config.toml
train_examples = 195000
horizontal_flip = false
mask_ratio = 0.5
encoder_activation = "star_relu"
encoder_mlp_ratio = 6
encoder_positions = "sincos"
optimizer = "adamw"
lr = 0.0019
ema_decay = 0.99
lr_schedule = "cosine"
Rows from block 8 of the encoder of a small masked image model, named by matrix and row number. Rows with one number belong to one neuron. Each number is 500 + 40 x the weight over its row's rms, rounded and kept within 0 to 999. All counts start at 0. Numbers have three digits each.
Before each neuron's rows are labels from the 100 images, of 14848, where the neuron reaches its highest value: "colour at peak" is the nearest of a few named colours to the mean colour under the peak. Only what is clearly more common there than usual is listed. The data: analogue clock faces. In brackets: how many of the 100.
# fc1: MLP up (encoder.blocks.8.mlp.fc1.weight, 1152x192), inputs 96-191
# fc2: MLP down (encoder.blocks.8.mlp.fc2.weight, 192x1152, transposed), outputs 96-191

colour at peak: black (53); brown (40)
fc1.507:498557533520515520443499514500378534535384468446461514527496578530557488462502472481555500410484527593501493529486539472499524569496509448485486491482489526500562504475469440487476468539564456506510482521447592497531514582439518454562472460471521509411529429475452524423479543455504429417
fc2.507:508533522522473486544504548506521469529492473534556442531485551501422495517463507536515581513531460459470496460486583447532495467559425496450468553447526492477518506495483498462437495539477518445498476592514482559470533438471459490419487467548512557532525513485491461481518449470557523482

colour at peak: grey (73)
fc1.453:523563497504497478518435505434514413477571562521536491497499576375516505487479523533539479472536476519503569518523488474390483481451474488586584471433569525519463534471562504508527462461525457522495522491503418548438518521497540444446567461572482515463502430522443555522509425547476519536
fc2.453:501492502492470535509524486526474520527579556524437486504417540443547469518462414493527458564420520512512421523524521562425496485575520439430524511518445515522469507478507532468588468462475518452507490498500528488525488441539542502439461548538484509528540550488530557511555467448470460507

colour at peak: white (58)
fc1.216:487481539533507547541508585465477464517449535496463497518524513446506435496475447558445535495526513534473469490555516580486425484509558465475507453459479496482522532403459505507515459502476457549473508483528505514500455501413520590507564402486521574514485407561481474417436526504515493440
fc2.216:512560467478479506504550554596470525599538466494489487584438491445413525437556524519484493503469535526525458527487500375580504491513479446456517508502536566509476500553521530501424560550468480461521456472515503492495445503468469481509542502529530553508544522516481483521484485525543497476

colour at peak: grey (96)
fc1.719:530494520502512528458527523501434545518511517505501470475557479425522377543494539514459431538482547451517505531466455515407496489510562430546535456489476618460472529523528502535470540616509530454520521427468467455489534494539538447551457518522490455506504411574378465507525488527501449556
fc2.719:515505417498503499471492509512514593460476481478493560481542445484552534484514522413442498522428534451453479518444510552569478491482420512568496527508477509443483470567479461461571603523558471528441468554493500560548488513519472517497567516511499479466487488502573484487548462563471520539

colour at peak: white (29)
fc1.60:496516497509489590442570555526508447538514494532410542578563466473445505468476527549430504484492544540523492456553415503544491464481512547484522494440503481478521498452459526497569454555513515503464491517466506436470446488547538504516491495516511581537465490499440470471473548432417495462
fc2.60:459453518473549426493520442497540516541514538485468528483493491539615522527506447525500556454444494573438513479510517557513505500510483527474522487547485417505443511511495491529486476480465543491554447460535560497544549503469522507592478551430475518417531532500545479471496515468504489522

colour at peak: white (35); black (29)
fc1.610:527533558495540511500522543503475527466487548509386509495524481512493515491521503466454527449512604502510504474465459477484506497492554400496513531587556494405482497509532518433501571456560518421552452525511477511547473489541518455560472527442497463482465497572518612512488461427613415529
fc2.610:501433464553536527492479535419472447416544513470531461505585504502548489480496475461497500588528483472490502554507524498577526390444408563540536495433473507506513509497568559493626518449481531513488486502473492514501549489452480567462431503513471455459477479451516501516473488545484506506

colour at peak: white (28)
fc1.256:491488443521474535494509538454496416521550524483545476469630471495567489507478471470455410478509529487462512451546567557551544543450475420510498590526487474515540522479465528443493488482519527625538535474413488455543467441463456473442461500448541534534501498451515568471490490422545542492
fc2.256:516545516520492434493478550381516489567475413542488466514451512457489551489513494461474456500548499443555442539523538542543463466488452471520564544526467487488500485514519515452429483507522476492553483522563537460471481442545499435463476510561535525569500517433516445510533563593447494504

colour at peak: grey (60)
fc1.538:513485512504521528537487553414478442493468554508415529458616485509510452451523496531496542421582528551514506499523476456415532432431460442478515489524470473459482485424503466517555550499527529555533525497432467536491506499537506467509478492471482472469458544583508561506497463388561541427
fc2.538:473526493518466464516461449604480557472470541542556499512477518470540592492537534432521493486537502447504456567546497425474508468511521507528487478461480487536485511508530509514515557546490504457488480461505500411508446494444521563621450529488495522579503476499576474501478490543476529539

colour at peak: black (32); white (26)
fc1.147:460533533553440517522484501527496491471422518500510504489510534546509533477460456476533506510489491506500487568588436523495469568528504526513498554469503535474469491471504546445457463586514466425532488457458525511559449552483567492545499482497523554491536396456489472448470559525490521541
fc2.147:481493444479519528495461497453444499457570489562474480556464527534484544504516494463508468439512514489520491463501581550533521492512405440486492528514542463486523523487540530492454546397494450534498507587541477473493562496474356475429475516532550453488510565533521455520485455543430534514

colour at peak: white (56)
fc1.91:508518493529474509536506425361519445466508533473490520546602487497547505497516467529529513409514547558500553473586521614487470603424547567508448549463441507579479509451480472543507504485475490485560461503458495498557452479543518399483500494476496465489490477517477513460459534445513441437
fc2.91:510484489533477487484474485576485484528441495521484525523512522497443500425588542422483450522522466456459449477375473474483521416522488546487542469474539533511509529480482542530510548525545543514464496582548507532526524535552581497546523527485453464508473431476544534501507512499543483532

colour at peak: white (30)
fc1.745:417432543534490537494525519500505484484473582564448438461516515486541550550538516495418455402467523513502481448459413500495465470552530551482528501490488486462522488475510544483442479537462536528526494528605595482572440476500475494500405556438477508509494526546524519523484487542514504559
fc2.745:526589489516529494502466537539456484537535452508502555521553482514531496456495494523513558528517528529534560535520516432488519527414477501558443498479462470557484515443499479533504543468506485541438526459395463439434513426493514513463583459563504457419494425454445546490462549454522453464

colour at peak: white (38)
fc1.649:497471469451460514520528494464478381484474548530459543404534606505580477591549486503484515449547515509464470468589527573505446565444531479503550513521537501470492471513440471427492498468460465573547467495513496487559466474475502498513451421450448496471469508498503559458508471413446492500
fc2.649:495492475502471495510527461495531605562472488494549485570495465481464588511493520425497445531461464467438517505543482497492467475553522499503533559584512513467533474447456492498470532444596509492490476549521562439513509432468497497492471505569509534543512536434542527481495586555474521490

colour at peak: pink (44)
fc1.55:509527516462510529512481451440556555440538547514530485534501599490410475414510515527425564422454449538503559388513418502433501489431466570521528499447519514532438499519483536509523491495505448499426469514530497496461514577514520490479541490478553508475490491532401507506573470536492462497
fc2.55:486502479527497440516473560538513461483483478529471494463558424595563553451492500603438557576507619509495500473465536469528507536580509489591564397465504477492466467462418485525541465529498488523511503462529448510510478411538484509518458526472520461552484520510522502496481556520486528517

colour at peak: green (35)
fc1.758:464508488509564601486551505531512511486478494449438433515576484432458425490491502509423444509450543511477534525508549510530511531478496474505500501510472538449498552523493486508427519467520478479464513515476577502477448575488589437509521464510455536415506528497502477454509531457444514468
fc2.758:481473497484518415490460514454516478484467460522570547505374431523562604525530503474507552506473503529478414480443482423482479476605515550506472484447504469487483474503460522396544498433522477534562465440522511568552580504531512503539509521493555418492512498514504478478422515516579532518

colour at peak: white (43)
fc1.424:493464534471440527499439526492497414495416540520503496488506514530502522530480526574537465478485520529506538461567511573488533552502489494448514466438456487491483466482509452450464499558455550460446522486556473500508470532410494479478517441545538547453555458512473507384509456465458568509
fc2.424:539489456488484509502489471517502562509553524473548356534541465517417482448546511481415473469469405411493431505445467468497498414487509478444493554538534504495444517478523510542528526549488536525465537474499533550495498477526515465511485510486498526527508490507510450451456521569604544513

colour at peak: pink (44); white (37)
fc1.708:462472538502420540498455546526530494523475504546515451485425461512473508542535480487472478451482542542506482444521460472453499501498571460476502488544461494503479495470490475477443521647487496477498493491532540525494445490541552527482458497486498517498520514533519494461488462460491474532
fc2.708:510437536501510409516506493516438504499418471555464495471553524571454508460493525495470489545494521484497427467513507450576508533533508485503469456500466504521482499514529451550420479475495496442385497457542489517486512453530517617448515536529526505431538518470464451463488474493452532497

colour at peak: pink (51)
fc1.685:484518489512524532483484544532463433480491467493446497495543428434531457504484420512495508527571490520549568541519505585472492507385507448512464482512486525558462544420519450519507517552457481486528547518534485538501473473522542489499558468471429496516471525524494487478518509514495496461
fc2.685:498490532489471444499495423537429507538460534575564473545519477488526460451545472487547488434519470567501422504459539488536506465538453476521543478443515507492490485478527517602444492471478558496558479449529472562434564525486518507457519512534521494481507507496589445447447491556586491505

colour at peak: white (60)
fc1.590:524526536482518490508519542503542431464447588475444408510487527507509492509521472452467502447452462511550505447462465466498480450499503483401530564591544495486481473515494468513537542543460450569491444543535475457506528419514549431474506490479473477448489529530525486423464533533580473538
fc2.590:515374515525557444513501492483518512448554473469524490461514482486471515505564509460440580494483448443536422564416505486532508504499538532535534526505504500450501485588521494573498512475522499497444507582501467564504473512488474560444405511421524545565507533509468492492477485494554413552

colour at peak: pink (52)
fc1.300:507439509516524529527453554458487519543440524523508462466439504506555487534461528493535565440448511498452463468561496543471479426473632512534514583501547485492494583409524525465495486476458465521557517483493547469423548576524483544532515427521499522488481464511481462525400575483515483553
fc2.300:512481575496488495499507498442456509587463465550555562476504505433525541576460482521570418569464444505480513465507543542521490461474438497519456439470473462490488526544465479487441426542486516573477539565540521496493527508477531495523484489429527481537512444494518567475512526540433479489

colour at peak: black (36)
fc1.291:500531493520518563519497532450469385504508509470423516514497477558610526564439453527483496523497511584482631463563480570514485507452547470454528502539463466507455497439474472517456522542470510588535504467494498515558517472457535453450490470459480471424504440506434541413485484426509450458
fc2.291:528508471494511460512452436529469549472529512477555467494572506452535553454554504449543491518514506509504470490492531534457479460404412514539410490502555520497523512495426542552600474419564497501535509577477512439493575519439415519501455455598500477486499604508471585480493536474444457495

colour at peak: brown (58)
fc1.750:491524475546494584463458532492551606534465540543487487504629553489472419480553489490447469480522550513563486471538522481455518421507590454490470501564451502487485448477519480445504534494476498454491452533453484485573493509510477459470542473516417492531510453488495482491487442511543501525
fc2.750:509514510497523531552450604455550462486532471505466594515458578419441429464473496432420514440536521451538498545459482455486473479520487465564495564459514481484562483511545533534507508534481459582496484479561518459541489475502514458517480479466494466584527492472503542548562535479468486522

colour at peak: white (59)
fc1.540:500500488513479557541447503480427487570432541553468358452541530533519429495502510501536495415539505546462567530548511542487487492449493513443497543423473483474475474507493493517485429575449505468482510449518505401534552529420518479452459514518485475472525414524514527429467568489556531489
fc2.540:531463513509518472495512446518487491491532540507493404468521537570514490468548540448481522480564513533434451526354541431499510498546524558489549462518551479364485506578469514557475464463485488518440506526506486533476456534488513586493492539508461513465512505503595498478487452495438494507

colour at peak: pink (54)
fc1.392:488524542503510606501473583505514519462518499447492464535578535498481514531434479487539485479472564501522551502561442532459461577490521513459488484440502569501529465539501529438445502558541483540533494477447498447514523447372532544473463497406482575450463454439466485543487545479551484466
fc2.392:445547407578502559532526552606495503453453450482522505504432553504420565514555505456507506500528468502545507489516547481538518519563411435447442540511504450474502487423510524491432613598502512611499491434518507539502503477517481467561531559506474539516506492478527506479514505525482509547

colour at peak: cyan (49)
fc1.26:487516447564467558527534545469481472502490550440550453542503497443504459546569543515465432456471499454521475512461432485572497495492582506464452469483511490533438603491527496487487482463523503556459475530501465518467501512504525547572493442497513526519466437466494533483449532503544502516
fc2.26:501466521527507450493482481421515478399498492536516540482471483494535527494458481495557495472506428520487476527513545442559488533528526589546508509502553453564531421427530436520599553490485488515477502574610436570496560507431485540467473470516514592486494479438485554490484529545467500475

colour at peak: grey (64)
fc1.213:445502517529536512540503477498552564425469502486523496482541482540557461527494565454529453509502428540577628487548475551481447527519519518497485495546532475499496466507522478421452457555537440495464492444457542432502445519500528528554486486502446526465476454502510519520494449500501563534
fc2.213:530542489519540494517440518542527592502485490474512536548509499531526533532451517510506531557453548466476481470453553478507462506520459536476457507506531525485550527460527573475572525490598459487522487509502470485531555414516409419435506574523454482386489549521460500507505483504593479449

colour at peak: white (46); pink (44)
fc1.210:512537506495428464533482461472527518446506543492467472430580525567553476479451525549507545424501520493487577489560485491440495572470482509528516508514530551513482489519549530415514448456554499557585489440453545487537438501474505460489500469493480482511514400522439513458458484464545448519
fc2.210:487437435494495482487465481492572472509439475496535465523462492458485527558525521476537451508450518499490442446441497477562512475564447513533488521527473458469495481477524542505505524498469470479501506543501521553566473536513460522495488503533570529557472565547585467489570445528492416482

colour at peak: grey (67)
fc1.724:466555538502412515491446485499534528469448483452505432488453544554470491555455456552493488539497532481502532434528510531410456514550483536360530465496543567513454491490393519427421513567493486467496463433472474489496493548454518481427494485570575535544523426496434532466554487531498524583
fc2.724:527507459498488512527570529482475516502519404532514490532427516429474511469513476401495469492493539527547488497558483560474514555513452459468491544490470458569508493506506509488483561534571477485503499458495476424513535420501401520468526516402495574489535488479536398492497502434522497493

colour at peak: white (28)
fc1.81:477520540520517509473527572505572411535525508485513517531604427458516474477520478455478490479509510538495521465527448506482467512467529469495463472477577554492496510506525508531440473602480464532518486576524469537444473514546529544461539504462462532428475522597472480478514517473521517542
fc2.81:488370448467507507506477473571544621412390483521485516569510497522561564524481548510476473515483512462493458575496498481504449513512416512552502589580462535471514512523503522523450566492497474496450478494498550409552589534550568502559487498516478530465550457449505447477481518479475539478

colour at peak: grey (63)
fc1.369:486477492539486488485480546484487472478489469541480398582473514495519457476537502564500472527552514439584481535536437522518487592469569471598558495492499531505479495505510522506543480469460412549502533455443416488513396452471482494489501507436503533503488492510519536499481474540512560496
fc2.369:498503470569498566466485496527474511449416506534544518516511484622504487602502510482518491508510484442479452482518481481546529480569496487462502448480470456479483510517462463417490490462521506449469509584447431470508526553477451413478517450526392479477482568489528505502418460523550554481

colour at peak: white (34)
fc1.549:455496499458508454432564609552493497503544449570503546499495464555497450462426462546516496492503523541496541475503436509555551551433419524437546537472510493549511545483475545516474548522435473508514496485504562450511464524495473544447501440520468445484512536521511537456432525491544560460
fc2.549:504488523531489516494433493472504528567413589455554423503464518495446515496554522466450490528477515463515446496478483509392520449552623497501482466552471497500485487552525502462494448514535498434448515525505441544469518411483531468502512490466488505496485448547527442494556521503541452566

colour at peak: white (65)
fc1.286:451470559511481447498523450544476505487476567493510533487529456495451488560520434470539451525567558502519569506541415502429467494481547548447462486515459468482544500449477543503518520439488485508552519558493481497546435481453499455499490543509489487509514588549529509443539512457506497470
fc2.286:480548468528454489451402526490605533561531521461410564528530546529498539531495528543463489547485472503517543457404476492500485500551457424518481449501500525499517499451614439505497482512508505560485460478533491568504502504484446505483496484523507457576493526479543523519505515530434519537

colour at peak: grey (71)
fc1.501:506487509469513430490517588528461459556478528581450476522415548537485481421453497479515471512559493483528490462491489490508529511520563521501514458495533514579495548470513524510490527465363528436508485549568523528535580479479508466443515508482418483491522480525507506508550528545544509440
fc2.501:515512481502488504510511417473562533439503467433510542487535469505529509578527495516535528515379490512478475490466524486543495478520466489481537492445548485418513505612475477487483526517640495502499498477494520492479418517500500538502495501529561548477510586477489444481443464453489487535

colour at peak: black (36)
fc1.155:505492518552481584474487456513489527465494492528553447542469484496609507531565483536469446448584491526479493514507546513474496401476536517511498499493569474468523496464535486522547469552526435518432445446447475500461485548436490569564514411471485518534464386509451539490477557443506508474
fc2.155:531467464501486456487444471485525494510421451532511490502501565533499474486444579520519502586486462454513436444503480482595548554544505545461469504432482469498478516487509532434514542450484538513506498555524553545545459512508473362477497488576511478519494535509537529525500485534474560494

colour at peak: grey (70)
fc1.149:503477520502515547529533507473503550447441538481524483473572540519526455562467524510505504427554542487489522363568489526475485518462536473463559492529505485439538530517456553498456483429534496558483505489433445450533448575494500523498519504495588523499485557544536545541566532483469545479
fc2.149:525585535485472549476498493567525495482440520504490539532445424446489574522555469452524466596498496509535492496529480466591465486518473450462506454491533559477505481525509433562511528526540515514477457439482507515515507406527533496393553576573526469504523581488459464479546494506463503494

colour at peak: grey (64)
fc1.698:489466495488513492494476531445484414481458472525508555483479528471513547429422460509489474499585598503531532513562565487474510519478495480510460465440538525559501514530479425479516490487492520491590521493506426482512511394479504534557584474507527522455498437498474526486511458478481494449
fc2.698:501528502485478479502516477468526442488543555499474490466508543496545534504523496494665485462513481489506471481522487461541492445500480456448538518459534484474469491576484589504541606475493508521504471523466506509525574465553461506388521509582607501515508600531499514519493490544425525495

colour at peak: brown (52)
fc1.437:472489501451439479486468455463471521512542480507418503509477551533577530460481529503453546495511535509458459472474529478503483452515443512545558540536596544566524531474482472554560472497520496481561454496523518539440508536503552475508469490500571431523523485515471475481481524524416436570
fc2.437:464447500469516493520514518569566562543501416507462498501410513520507569535433496540485452412469518507532507515465470429512496554489484482540529508480452516497624533596549563559503525474494532500507483512492519511449465496536460458553533520529523467437463556467424510495527556543427561514

colour at peak: pink (62)
fc1.426:414440549461527486503513488500505485497448460491464500443525464532556499539470484513537454503509591478524536418558519573533548571449584560469467501446476496521552501485528527474524415480464502439503569494515514454477450517417473498582508519492527558463457525516507496525522570486491455504
fc2.426:489509486536450422448496520533562578468596528459500518477564509552470451495568442444531532558520499458481451498443522496460487495630521538603432517518454570533529485509487485582568448520501484497484451518450445485492490504528534491494396517476443505554493508486516490501448447471507466499

colour at peak: brown (41)
fc1.254:479483489470466512532506502458450519525474540538475444431509517479489474462484496555508495515500493534475488534529535534520544424491506570483557508523490478493474430480477476501556566556547525502451502415479517510517510573474570506526467528494531458487491499481464487444373477495501502433
fc2.254:507521508449465534494526515584521468627514522485569459490457478524478426500472481415501491471492460470533499567466498537503483475506482581494451558540490502378529493489492471532519459460512510462519445490516508501603448494510523508543470497569463507495537562505506525495509517454532503500